From a checkpoint of a small contrastive audio-text model.
Model: waveform 16khz input, encoder arch gmlp, encoder width 384.
Rows from block 3 of the text encoder of a small contrastive audio-text model, named by matrix and row number. Rows with one number belong to one neuron. Each number is 128 + 32 x the weight over its row's rms, rounded and kept within 0 to 255. All counts start at 0. Numbers have three digits each.
After each neuron's rows are labels from the 100 texts, of 14976, where the neuron reaches its highest value: "tokens" is the input token at the peak. Only what is clearly more common there than usual is listed. The data: melodies that start on their tonic, played by one synthesised instrument. In brackets: how many of the 100.
# fc1: MLP up (text_encoder.blocks.3.mlp.fc1.weight, 512x128), inputs 0-127
# fc2: MLP down (text_encoder.blocks.3.mlp.fc2.weight, 128x512, transposed), outputs 0-127

fc1.387:070095176125144133090145081155119149108061133070135140100125104144142057082066134108116096152072095152183113113210152136122062146082173162127094137171140145105155143080114150147210174136112082068160161142110103154099157114126103101109154091157102115141105122171147146107093160128099125080124105154106121180096131170142130095090140109148145150131150143090189153111181118146077163122108
fc2.387:131122147105129059160119078101133161179143110131129152100151109149105117108169166168101129094194096087107125108164149090155189111097133096167154113091126134164095199192165109186110119134135146111129092145121144150208129177096134158180123079130125135158153160155154041148100110155156173195085172090130152137136139100149176172111119137167087138071101117108116125182159093149100161121139
tokens: "5" (100)

fc1.4:155185193114116104175121128115182184154108160140098128059133100136085128118117061088134098151097150114132105097109155089106078068108139139135162142157094177125069171185141104119074115156094175083150133138149171143110142108108135137073148150165104224114107149177131146140087107087087100119150097146131145121134140102179132150147089136097088115181117147123138159142087148144066154055116
fc2.4:156081118067132211086128138127069116099123135058127118202130184139176161115087161164117080107125141118118166095139102153071157095145173134102142112108106137118112086119097082154175155080100125183093145161132099108172125182161150153188108132102149155096140120154114163109156123149060123115134128119120129117165135154066111202087153133146188178107084122085141143182124096125091144147110
tokens: "c" (73); "a" (27)

fc1.381:157187172130205151173130178185182145120116175138106106162145152105098115104078114175164101093146138089093137171149132131121086136198123138108099129141142141091119081153094173121102098130205084136105131068135144174165092153126151119104177076127182124151130119089193108144139102157161100163083099091162077101154132069158175108129095095147128117147145194143133115142133130155115184111111
fc2.381:131132141138145167124186095089077099130159144155141116166161126217144133096161136150157142168128159141140177146079097225133187124043153116197154099094115139115130181162144169129165108122110108153153109140174116122120143166138165121170157129147160128165110109140115140135115163120135160227174146173091141131094124093153125141091129161126142118111144125131210126063107128124127177156186
tokens: "g" (100)

fc1.96:126067089149137103142151086136060098094152131057093076113094178104117100110104094162131134144194163159202198093136112150112125091121126143123140145112168133087132095054207110170156158128167135133166139133145099114110153125133104117211134129079099125107196114091106146157106108166089157147120154132117114183143127132114104130163165135137173120115144165164133137166073139101100137062081
fc2.96:108184145159111150079058135120183148134124078158136164118154092153134195162153211120147129118110111143124058182103098077167111133116107097132083134190172107133099196157134122100090067112111168117135163119154097113114144092136141148121189090122118104156111115174113142154136124093191159104114108139143194109121155109131159104121077142086107080137144101099126170072127105173146121159200
tokens: "#" (90); "2" (10)

fc1.333:173084089145120160110114099119112078129097099191116145122150148172189092086193111086070110094121152185119144104071074155117140099115120051161120175116151164127105179128116140152135129172129134135093113099116090140133098136120149177130138119079197180152131145081056107174150057102100171175130157125134154149078141153129158112142123089121169100200103168161112139101138141143138113164106
fc2.333:064120119127179160129141148114147154136152202029191093109104103104114072151108153067143167141131109167170148148138144121138112172123130159177112086143174135118111171105119176131078119127182173214095136141142160103130135129157097095164149070171128143073133107168142102088177140120102181093145179163118076145136169140157125142164158171103121122118130094136086135145152123163121146133069
tokens: "c4" (98)

fc1.466:125136123098165170121079070151069146092126124127124138101093100088149130145123164145186080129053116115129170125102149104166177118173142174131106089142126163127164103155116065133081116171169146126175197123100152095097113095143116132116083111111112077121174103121119082124152093165134141142141131070134227130158135112136088174088165157111147103158128210167111131138146073116144187082116
fc2.466:077076085106104116211116134101122125164144144163155159104156073104165082158184180111096119154123127173115144121150125120106150144134095104110117146161121152075178176167109129154134117167112175057067105110102154136114147097179138089093120156051119087091103115100128149126069116108145165104086175155115136120090096125087108054068139129091115094096201112142126110158086096128145124152158
tokens: "a5" (85); "g4" (11)

fc1.378:147071098103126098128107135127176171123137156086111129119097131104100217145140227112132095123133125069170119155137163138091149145080140143172115115167098133175111120174121134128121087178133153095190102101106146175102184138098129105184150157197174086102101142133140097137143104124114103095120184181095135112102070128144084103153117116163146208128105116122076190169157153114107091136140
fc2.378:108075154118096082123191044152109089123145116084087129087153138094148079185061108165160091112108120109147151121093123054114112098162134069126139164129117120080128184105108133097153132102156129072101159178151135136066134169174117184108123149073165125124156090131109123098143140152136178104137172083160164137139155114110123126156167109068094090124108132061102087126097081126157153151162
tokens: "c" (100)

fc1.238:178130163133121101133134163104095091102139138128181181110079198139121145123143068129173156088096124170123148121084106166113138184113155091102111137120120154145169101189112105120115140129112134092180209178181121146128107151064154128102176101078112138109152191101098178136141169120112110114171191137050070148145102148121132151179073074082147117132170144117113111121081095099104121128106
fc2.238:122134132152069122115087143164116056122144092160152094154063183138194187169084129162129148143076103127112117121087145176155116113206077125106127129111059121094164112107134138133128168087174074146153103126104113107115159124128116121132124135123158095164125180140118124144103136156127174109168119104100130161122094164186085097245076142141134133089160077129135138192103137094141085117118
tokens: "#" (100)

fc1.434:103107189150102101189121145131126159136131095165174124108173072116132194129097128131152170120098104150084176206122151135158147153199154072075110095154111135127086094147111180107111141106172162090086121148148094081141153137106078098132144124123095102150128155067138089086140155196082096171064139055126121159104112109117140168121093149172117149117110172112160119150115088151089154144084
fc2.434:121066120102177154139080133107145117133178105089080093169095162124076112101070097107113100088136182134116131145126133095200129132147154106108116131166145156149169163138099149128131103151144161145162124143066183122090137149136138080129109163078153106171096077133114104147179071090114217138144053140195166102122122099124117131088101155082107139083123159176082148148115116157097191106097
tokens: "a5" (94)

fc1.10:102098135134139141083095119165123114096125150127150101137082116120168137130169147149117186148156143036131164100149103122163163164071104139091097149186126118135163175128154078152157163171163083155132056116079109135076100153146193153105118148120137099120194098091192119148130111108160152137096155090104082115163128124131063130159169094121140173150116170202155089130138112195158142097084
fc2.10:161163127152106132128134088142086139095148131146119158155138171123126154140154192156154151054120052142089129096158158146175136144164154166115105107119146076154141074148113176149124119102123155116124183168158114083150178125142123107078167105104106154151114087142103136117180178116134110131134107182138199123109148182149137166092053192147140109095217088110186162107129127102105102199120
tokens: "f3" (100)

fc1.439:074103183159106091072099123118109203099155140137127154124118102122113205079139119137095073113106180148094168137117101144051118123150147182123128114112101126091124133111174157099093146114210123127149146122135067106144111089104115121085171168103137100188124160060116148062144118150097105136105116106160130108181168127156109129093099152115122164152123178179143100106145121169133113034102
fc2.439:108144150096056105182153150152176121123150066108119106114173093100156039159117082126122142103162149138127131074140104046218163132075080126128117107091146122148154130138093134169097118162130158131114136090089180140069124137144113077130192127077130121123129123080132135102157143137134174130128073159130129167049050102130143138084139145125084120121127139135163187152113133132138171101106
tokens: "a5" (100)

fc1.250:140086075144117131095163127077080097116155158133172159130130174177168152071120124147149210064085118126093220140141116118128152161122094049107117184153149119141138089160147144138096132099153090101109121124111133122091120146095110097097145114096143106168134137043106109060129096150156125141108113117142108143153117108167139112099171120185205189098137119157144117142097123103130091201091
fc2.250:071165111103115128101101124148095157108144115090087130220105137092134176186168095163126145082101079186114124128143190151234101163145099141144095108133156098116154205138124119175170152155173127104155171173090161112125124179083116130160170148156122137084098109130100162129171128129075121123095057090071130135143112092122110152125135113136119086129127098132137166135095102089102091091114
tokens: "f3" (45); "f4" (37); "f5" (18)

fc1.269:132117101162130057141080155088088090091141177105106127062084169126108183108145148116111103121103087118152189173087118108123167153101114083128125131141102117163126095080123142153136126090141121121130135092108110114138142095156189150071115121068111136058177109154173107126062172160106130199126139077101149208189094132150100103142145137096152083140177127139192156128176115130131099161150
fc2.269:123149131109120124125112083139154115094114141204176092114074118143141153148112118165158150146143118156067125117112139154152080173181099149103127128107135130128189111158150066101070125142098103054186142120134130080048127146149088115124148066113120139168119150103078178145126116083131143070168179147133069067096142167136141148135094138074111168109139078133075132153095156059172143088124
tokens: "#" (100)

fc1.309:120182160169091070165155034149126113062115181178103092115123092151131110112144150072075147147143151118079157170123122121170102114126087125166168207122121123151127147143095095120146121123097142140137138112074154101107154148107175093101091098116125124128137107180071157164117181126157092148152139152133181185130079155131134142174121056121155105200159147161142130120200115118122095157151
fc2.309:153175131152079137125131151171128181100194154118152130146090177135111143162136153187133122157095145159095131163087116138111149185162139147082083109054152146086159030091201062098151125106130092132149149145148150120073111077141056126171107112106091145150120187123143163110136137174121106118099131069090117111130119131111090166199111161094132096130153147086134182156117115141144129143146
tokens: "#" (97)

fc1.95:166114062160135151156110119112144078114136154129088106123086179188059211104169157124128182119116162101112115127159148130166151074139132109165150169129128131160138141160141153127077161121132100098119151124085155170106137192102136118137147098125110160122150083135150102132069075134119114173085105113156096114129184066173170111176166090143111101151195129186142150177118072143083094068124
fc2.95:089184137125129112183135159155089155078127103135169144117153111127134171120136176149115090131119107152139148196082129119132125175080212145081109125180097143097193149156088164173116108154167115162119107136083102103114124087164126095087177134083176105096092069166136178132176146135143123106131102139186128159074123163151156136073155188117129149104158163105098165110096175165108126191151
tokens: "g" (100)

fc1.464:154073097153135117130131133129113151104101101136134081088126164144148111082057149131081091083119148148095183054178094078086110110155114115129122170142148136130149154160102113127077097143172063180150127137132168126157092165198139190132103135100168181126129163154080102177143109107121110137147153109143061093140118137058116203147134061093128092170093189151112136154140109138125101147118
fc2.464:085146119173132167165124131144118196131114175115119121114132146090142120097112115081081150104161106168103081122139182135122140157128161147109123089156060192138091189155135091125096158132185110196128159168157151140108130141117135134118113224086087142099155021172069108096167114129111120099112099157145136119100089150119114107140119128186165114193131133138120122114109153096193150174093
tokens: "c3" (98)

fc1.109:149084161147118124170083151163189150146083139128130107119197122137075150190120120125181104154121088156128124172140087102077133137112106149092107107150102111100104080105114152109102169146177137161196083124074094147090115113125100118111129115188101130091124187080117110115166083091091152111114153125173105094157123127148025101165136139205131107135062171106146085134161137090096138157133
fc2.109:145185175121155079111157083088091095154118182100132096120093073116186186126136112098105159125162144095121110100122203193159170159190107160182159193121122129132133151114127129141124113123130115123082160134149156061186133165157150107128118164115182117108117118182110137173121158149115201156130108152121151123116090074073127129090109105066078162169138083124117154114081104086149141125106
tokens: "f" (100)

fc1.155:154133152125129130150130099125047097156062137134183100123162159163126132124151141114170111103127118140125194157196092126060115140103153035151162133163139117147131109144140153158088121114140108164165150202135134135172136177145079120125125117134176110105133165123120165133182123169199119103165168104143091117106093125098133118116124134106096045128133172110055189092165140131186152175089
fc2.155:066141175096117164098087137124167140119172113114118148137160129155149104103118075136090166148115134121097069136097116108183119115132115172087124177106136128128127210131134094092144129083215082143075156120117089201090162125105069182065135135093105151123109111133085057094105114147085152118124145125095136163112161128147151131108155150107219154192129155099126090123141099144093138077108
tokens: "c3" (47); "c2" (43); "c4" (10)

fc1.363:124065096113095100116107084147163146120163132127133161166137113157130163177133130128162170160123155161171110109120162108134142108144151119064102104138103135096177093152119127162138119121140124136133133142067178121143063142036087089057124058115144104188092152096127166111160142108159118133057091076078183148156186082186168126130104120077127142128145172111125102104098138107113117094055
fc2.363:073096133178135119088166211164050118107147078081100161147076160123119144088083132122070172090092122112080152142104137142115152155130132107196121118163098143145111153095160126148111119110177122125122065109080091060163197106131145098164139138154144130102138126130125191139104120121060078161178155125142092117184111179102067129170152092121117094146116153126126120135103127133131081138173
tokens: "g" (100)

fc1.371:097134164148077172124157171119148216123124123152079131059125057078171156138074181123160090142083063163156084151111155164112168096155114173143128097138115139092127128082127059127126119121192165145148107130135106068112123111118104117139118156126099102116108186121073143134078133128115224080109121131129173108105144156129091149098139104131120113140112156103196112117124137164174091087117
fc2.371:111117106104148052148146143125114165107148112181158089124148060127151104122155113128129120107117199128117029186137171085109111091118080171154055128080120129189133126141159135198114101121136177109087117060175126170171164103091144145127189090094135089103137092137143119134182130126105099171078135144151066146140113115139123127146115107096089088121121169140126078116136074105155160152138
tokens: "3" (98)

fc1.153:087131095161117161081125105179093112056148122110179139142220168126151117116156093165133123151116102167169154093180124132155133102101134146160134121225200130158112142153117163153122077154125146104123133184117113083093143141132116138121167083140152111102091140015119197113137135129176145126106158121083077136171152159150141117082142092166127115127106121165142139132116078134153078109169
fc2.153:135121170118177112113151147123126136077151108140121145179091090069137095104124126194144105129098157092131076107148078116114166141100114050132125084084160102126137071150091092154089163131096117183134080093075065125213155182102170155100120149133137080177176168186109148133129171143130105154152103121128083122142125168136122150151153129080158118109117194071093139146124167153089125097164
tokens: "f5" (99)

fc1.215:075103139154165115157146144120117147112150131111102130189108171158120134137084107171136044138117118098121138163154134105085126161163093116146107115124087128109079133176115085177130142087057148124092195135106174098161129174113160200127077178148163122165130080099130105156152124084102123146154149078100146190076150165096132121137104129116157109134110120193100024097147140126065117112158
fc2.215:150139112126162142134126140161163143115087121164142168087148093070112155122130137114122135117123178140120093129206125157178122130103114189114165114049134151147187064155064125117128114118175100158148135128149096181044151100161146170131115089093085145086124125142151116110096092144152123137171107159136102091129130127058114119172129061155167139078122106150128210151092166143160064082163
tokens: "c" (100)

fc1.341:110127177126145171130128092076072107105131174170122096093114133202139081079100169154099081107153116059138112140172176110145101085145147114170137133115133099120106124091128139135135152164111154094142089131075093173129138117153127105202161084130120134190076182138102073113120058140076149170086183154141103149134127087168176065126111142165112116167114115117119178152142111089077148110161
fc2.341:146108161101121098148154121055205163139114136108133162115162114160120111208177160119138103073129081167090168162093132167149124138078184093047123113110128164076110129145136142176123127115096109139108168075203100081154174156136109154126172080149117129097156165160143146136134112178166126133120140162146143122110166145116111106125139104135171193064071112095073154084146148102112148164134
tokens: "a2" (76); "5" (24)

fc1.442:132095201065147158171139115088170100118150175131128128116168135093102116123108143157132097151136149166153102126090099148124066157163107158157140138115141148102080093173131099164069149098125069113142136146137131176174095181114132147041165106112154122161105111145175158116117135146111177167137068127109183144191127132081138193128118078118142120141156154183161104098149110109038150106186
fc2.442:150146125158091109101167077137152136107059114142076159205099120163116161186135118116134146046081095139096187120144132126164158069121155137106132090138053152115140133136184166138140123152145202149154139125122122125148151174167158173189129123153102144119120159146106110086136153097152106146120172065157087145110123145109071137115112145116105126090091089052168176139075191120135119164111
tokens: "a5" (60); "a4" (39)

fc1.69:165124124141139156111166088101095120136087109099134122074121100193165098121118163133142083121139117119123109095183204183070163132166104145083151126096102137067112141121119065176178126113082115056104115084087135170186181089087137160149143060109130121093088139178107087092070141147084122118108170171117162133116161152159137184088116101125172126150130148152169129155156121109080115118106
fc2.69:125134166140110068152150087093134220124099095127137085130184111102155071106078156153092116111159111118093161131126135097120110151113122134221120097165119095148110151109141154161125118103153105111136145113135137165212139070122131197103082053132121141151106175181169106086122137103108156183062142148083072141147160081118151133089177101156107134077096133099146096126146097156102143148155
tokens: "5" (100)

fc1.408:097128187122099096135133140136130140119156137095154144070187136093131108156143119156117112138113137176174122150153098156146073102116132150149128128209092141126158225102114176145150147083102168109140159158141164115137096129108141139182149119113109078096157155068139128084172090198108168118098132107074084153128134155139096103134151148109078096163093069107134151190147131158097040100191
fc2.408:122149181135162152051119118133167157092081144177073123196119148109096151102157185106139167127137181139139103126135183140132178127149083107161110175094105140204137129111169119174151153168070090143121125090160090179194175111095158130150112114155151125132148147141105105151103161104144091179101143136158119146062087092161123183147082158150150099138095155162142127121088128097137205101144
tokens: "f" (100)

fc1.12:091135169151105121121133160147122050084113134140159137149157161156126114115133142057122132132135136099108135086072135155156063132190130191135188158127143103133113097109097155177170174099092149160158111168167089112156153147152142114065154130116126140204112150101150151125069146122169120160113118209174172078189139140097157155093085104129158096106106174126188157068148147123098093127108
fc2.12:170157105148165122146123113141164160157151179168131126128108134136129154170095085221142116064173115139194162104124107170160154098085120087121105169088161162155150101203135094095130124167153204152104160123118133125176174179133121158200095096181108142156128110121079143148174120148111087119114146069073146166160132128134120126135118125112098203109152098161174126153163159132145130133185
tokens: "a2" (62); "a" (29); "a4" (8)

fc1.61:169112115094124078059120157129046125135170081106179115175099131105151135070167141101125155145103119089095103083089144083143113090168120138109165138177122140148161128134111100139203108096146127111116104163098117156147108130128097121141127097089175103202064164068061134166134169131145122164118130145129123102129100121144133142091057126174113130116113106157163177165127077094144049097078
fc2.61:050169110166109145119103096101130069127120115100062155156120159143111134129132148146173111090132055093122131118156119145129122138080061103083072187106167110163121130093108139076096128146149128143176108097098146109112130094098128074145104070153100085095106087116113127142061105063144115122151142112070103137162184114133064065167121118077108106146142199074078091096125125131123129150127
tokens: "f5" (100)

fc1.498:152141080163096124074149090178105128133125119071176167089151171120204132168141076171123140131102126178126200132114172119073114198152116145098106155136113130145132144155105117111115156178124154096129132134101135164103122112117080132144081150111107145107228167118144114193150038083139115118107128107120134085129175170162118151136147080155078154151120144122181082119171080154143131139164
fc2.498:134132121142088135124124098089137148096166135178127100113164104136086157065172154112106199114139171119105095070160119141184104086163097161120124136153134147135111136094113176179190101150127125153121138122119118123136088052135085101077132084127115121053083119134144151072158180127110115112084157178147167162110171156116095090123106155089167047138177069128112144149091140071090106171153
tokens: "c3" (100)

fc1.285:154102133129141146114126061124122105143103150062104116131142132127158044117152126134121122120118158075156167075135127135110170169099135130136124085100183149112136173134182127101093115119083154079129175181107103139128126099127135079095110138152104172101111098163150121150105112141121090241112133113190143086161199147140183092117100100139110199121109080153083119113109182127055141102074
fc2.285:111098106085167146165189159058133169173110118180145182111170097152137121158068110134070114130094144118132109164129101105089099108152179166135073110159154127158143179145056149157170064152141122111127103106163154124149127167082127176130128046160111167162146182136115077106111152107110141105084097152102164125087139069126123141049187153160142126148122156102124116095133153163162132146142
tokens: "5" (100)

fc1.362:122121075155105185135092180124117114088140141119137154132132139173089151114124131172078132131111115108141148038161102089167176104125139188137157167129154130189145104086140110091133088119189164130115120116115134142093195136178157150141159131105113126127128150114154140193075192167179074145139163158106105175157183131172105114103149109163083132115079134191200064121141096140137096153154
fc2.362:165161132091146149069168156113140151156104079135132095220128146058160166140142142148157116148153131107140101154152141133109115122091141076097124138127097100109144119165117081099128182122135109125084085144089135146131204150108119174160085105072112089141085107026080134174165150111114088116100093156119073128105100143083139092110144109112123127191136107121128176164093094062120133198115
tokens: "f5" (97)

fc1.299:132127111166167060114133097121085164146116212102128159103153185096163151140140111134088109111090129127160175119151103118133113116178173154179138144177154155143113130148119144108163107187157158119138155131155106157166083171102127182078138161091178141142086161152145100165110091120139114102166168159105102106071116170100114117132069060144072128132139208131171150136221122147118106157095
fc2.299:096111126111192104174106125110157114099170136089097154124133081158061125081098113096070120054128118136120094121136121156166111181083114074091151096146140109120071124162145071132123134125136135158067142143125136115127132118181084099129082152138110148088102107173119154085130082103054151157094173102090139187116091166140159184180204184112155136168102110181099154097103150114110147109124
tokens: "c3" (100)

fc1.114:131098137150124130154113140134148120119096153131148113088222100126126164127118089148147092173129069138146079148128143104114125112140120123148097143116183112132206127102170112171145120152122134180141113126096086073111161054120103122156103141126133146110156090121111152153084093086109162039120118076151131173102140029149105145199124124124132178130060117095194096066131087166160111099105
fc2.114:106155118079172105152179146136131208150149123129099174087097107122125168086117130103094139135136127151139124149139132040124091134064212090176093101113116099151154122182066129152144129087140136178135139089141126105192180160100122148157133079148108096120100134159123075092097131136146131125101185122146138129179149124169118182070174144166118092110116085163192153067098108131135153096164
tokens: "3" (100)

fc1.150:171091123193086093174073144129142089160138154138108173108119160146123184097104141160127159167086106151128096108093142153137058128200107131097092114088133120110170135128174121142150063126107115126158186125118102135069166106190172097123150100109096097067120141148108191167117157168103115163135151103117084150170147121117131105152109115046148171127166085090100144187133130104119072076139
fc2.150:144196136162103147100065138186115072054137145160113101146062137149134144128065069125165115144129108142116074175080080127103083074141053143084111113107113113093118073155108120139097130098063149110164126097127145118104162082144116090083139113101092090160153166125121109124136139117105099119156125100124136140094075205089098123170074114132133095144189108083123168165131118076137110118125
tokens: "#" (100)

fc1.293:124122191118101103135125098144152138131122106137190154038127126177120207072071118134154135194146106189093170174144174067125119149150159126143137112160144161126169156118094134130148133107145116196178134190130106075186120111146157123148125118164104152118121140130149116125110168097165141092082071132129165107141147147121081183134153159146063158164086139149116149139075098175165090139080
fc2.293:109105108116133133115126129102103156157091121117154109088143092121156109090196109104162123133185127111142127101123157071095136087111183142151125128124174158190119191152120129131155213134086093174097196164083111094142124117093155121114127155124107119170135139098126104152112123102146151089177106136101196116190077100128186115089125114149140088112025094123155136174045125146110179088136
tokens: "3" (100)

fc1.160:172157096162132114103141110132168085126154174073127084138127132208110121166160098091060161094137108055119156133182106119118137198094155123103109149139174120156104106133124146109194143131127133103139113073083142146123146171125152125106163097120138100169084146013185165091109155130141068156122151109154192130150109184167131152140172156147123173131130142104114160081131088113142104148096
fc2.160:086090057190128143110172193124128122128077186138140099165201092070161147111159125126069171116144156076141137084137182125143147119188131138110112137182134091185143140131120134143124099100144029143148118131132122130154069151174153139093090116074091133090119107121094068129124107109114126090139136129148116120134105110076070152065092158095130173063123148128160113116097103121146094142114
tokens: "f5" (100)

fc1.451:152140127107087076157134167147143101128118108129191147112171077158126151070075136070133142112132133094129126188109149098213139083126133164131144079090168100160133140137167143174136146090161120129157151156097156120107186113182170187125144121119115169104160137135101162127099121078142067044121144096183121130154106122165100126097128116134132162109056116140106135087082064090158126169062
fc2.451:104143076143175126177108117079138184138123104140110139098105165126132093111156162121075091141142066101133085142165116130051059175138137095075122152157159101093115125128079106137095119141070120165088123119100144100183094149136122052134138083157124116171162074106117099156083134144144150087047146118128143101146082133095117165080131144102098188054103099121140111113103121165096074136096
tokens: "f5" (79); "3" (21)

fc1.89:117155109134136110126172126192119106125147158064090124128150104161112176142152189060079153146125072119195100126106085108178102124170114144129119132102105159141071159153180139096150117066134138116095096147105172166161153089134189189163116131156101101132162148127171129160112100061130183070144144166200145208115127131160113123132119136144140138129100110099181148099114088095137095187127
fc2.89:106132134061110127130037125086147136213108129199122168068123122129128073119129125122119123123143160151080069161069194134132105084131130151158090173100139127149125118105158168187115143100125131077180119130115140092098158125105073119133137083153077118139061106125062128113108101134106153163121138112117125184163125087145121067133150187153080172125095110145171097135147112187152141148104
tokens: "f3" (81); "b3" (19)

fc1.92:181062145193109141091152145095150099127118141102177114148108150039154181160098127110105091108124099132116139159116138120074172114183150121107054127190156140162131128119135085124150091103094120160072122151161127108169161146229134100173164096128150115147135105137185129084126094156130134127105089137110105110188103106132138147130087158179082117160138163151077193090153142150181131109130
fc2.92:107121093065148136143117133137154171097118104153118115107127116195088099114131144127133125119155168115152138118122114142142142108114092134148172165107138102111091162207123180144096173150137144137171138170093120142088110166026091155073119177156124113140147182086077114100153114129175160149121177117180175163065207108076101137123139167123137226128092149137122108110167121124092155162081
tokens: "f" (100)

fc1.511:186148152148143131129149090145143134146120097131197135105129150163163137101067098119142166127164072186180171159192156119072123135183126103168151112131135114121149153114060122188203162099097142128142101189116111169107115145034158182130105079140132165139191097124158112156138131098122135100104089093144174110119166101149106136108151133093164130166094093122120116126078102191089153105151
fc2.511:105077132097139126115113164126165125149131129143099142107196103121164161118175115104185174116078148125106141058158125092164125143053162139158101144096128168176147137130082177111171175130168123166154201173108085111154124063189121135128181098140149095150072082161138184146154133142121105130138121138119139104162062119125174120090161152119084104149118102178121128112061115184102156127179
tokens: "3" (100)

fc1.429:057091143100181123126131139172143127058137136093122177101126102091068116132131139187152110160169116125133123141154163106054116149091107069195099155143122098107064153163136110133129117181204136077147122140086147081101124140107172158092104151166153107088104155112158126127085121136124098088189158122097161214143137073123124161132123093130145169164137171126123070137124110149112124085178
fc2.429:168103098129085107118131096094170128170120100183065135125160153167174165105085191129087097093135159122143131097121136135188138112125155124130135097174113129138150079153140129044027105109115086138090150115130160127129168167134136070137111179161087077123165127107148083076083123102155119132114124113080126088153128153146132127196085092085116089085162081080101102136094118167098105141165
tokens: "c" (100)

fc1.315:109115176135172138133124127173133068144151145116142086063135148125128163102112157173102115127166054160097133112086175119136153066137139134113152144152081149137148125093123120214110144159145124116142100198146200125128147190164099105154108152125096130088089125171123168111152112084066159110168172165118122112158107137117173108163188095126100157187109189165094066155118127162089148078112
fc2.315:170122079126059118128097096170107128153117156156122140083101189147092085125107145077129147140101171056132131104182075159129137159136144082098120103108171159077077158119171109075155106137147116160153173109134085109149111173131134107134141144130138186142172172159137144087103164138156122129097112216083166159140184136175074119074073131174166119134104098098147143119123070154149114178123
tokens: "c3" (12)

fc1.503:139160167183112089102121143117098137132120159158115065080157127074139143165142121071167178137143098184149138100124177113109136151136083109140138144205119111167185171161162121118136096161176103123107141189115121133084098178089144147129128132109156157097156078129100070132202145150136124167087131125156170087150166159118092171177157161085113154182069196162125147093136157164134157145157
fc2.503:147083147136114120122176104155111134089063162149133180199158168095079116145194153119100137119112069067152130126111183132133079143191117118087084113067111051187108094142101166097152161139125132127099118049148111129133118143163088141108122167153067166070118144144139102112102104122131096140147151159116149161119107159136104087177137070127119121113157174182122104104080155100151134168162
tokens: "c3" (63); "f" (37)

fc1.71:136141127151088128149161080118132118141170127168115089080157104097157087148077138139102121125120115159122119127130125081136159118179129196145130132114109119133137213143129120105055154096182166126143146171085162125137142168208162177212140194097141100161179133123115140155174068133094142109176189171141138105091088101098085158140097157131114095176137150161097063145139109113125147083102
fc2.71:143184182103137128163136140159142158173104132104106183103090141115134106062104145139119097120166113140111094131126119178093153152139132092077050154178026160145104160121103164137071100134106086173117135131177082131128078103088140116092128170105093156103156148164094158135113155188200137147125090104140119124153077187066152123092124112146087157112157168139118164139101155097148139173088
tokens: "c4" (100)

fc1.380:205138140236109153157065158103141159130139169132104127153123155139102204115137141118151130205109117165133107155086161120144088158159135146095106154136113139137098084136154125128174096083100179086124224132145168116111186118122142086102154061119088095109161170161091136131115184139122173161135128112146126105119143119087101103126070089148138115164186066109105139121141105140127110172129
fc2.380:141214160135104136098109129172107084102180129148159100143092139100136124159144076144124118127076153126097115136128067081077070122171117188107151150084191152127089117113172135127113128112111127169129173134167153133102133069193139080066106112087087121168087154116120171135127149101133122133171098068153134121119067189104120141170126129083167146134149171144099201182144146090174127123151
tokens: "#" (100)

fc1.11:144104146199142166171109073093101122098102161113129119144074192114107170121123128150093120147113089138156139187120083098153063127189178160104145137177074148109113075091161129181134131170094139102162154110141149126081129118125160178117153064100102074108166134073117116087096135161143122160099153073081130110166126110141096119132126143118115079109189073097098123198071103152110131150149
fc2.11:135155162188104055138061126135102067107143150170141103153105147094122125157113093125169134151111155157102110186094147089125102133121087148065115128110182146086116129121211161114096122110123130109173179100107137094054156095170102144100083144043134172121113127104127093185113154115158148167125156069144106086107108149098134113157090106069140161164164144175069146162120130103152143100139
tokens: "#" (100)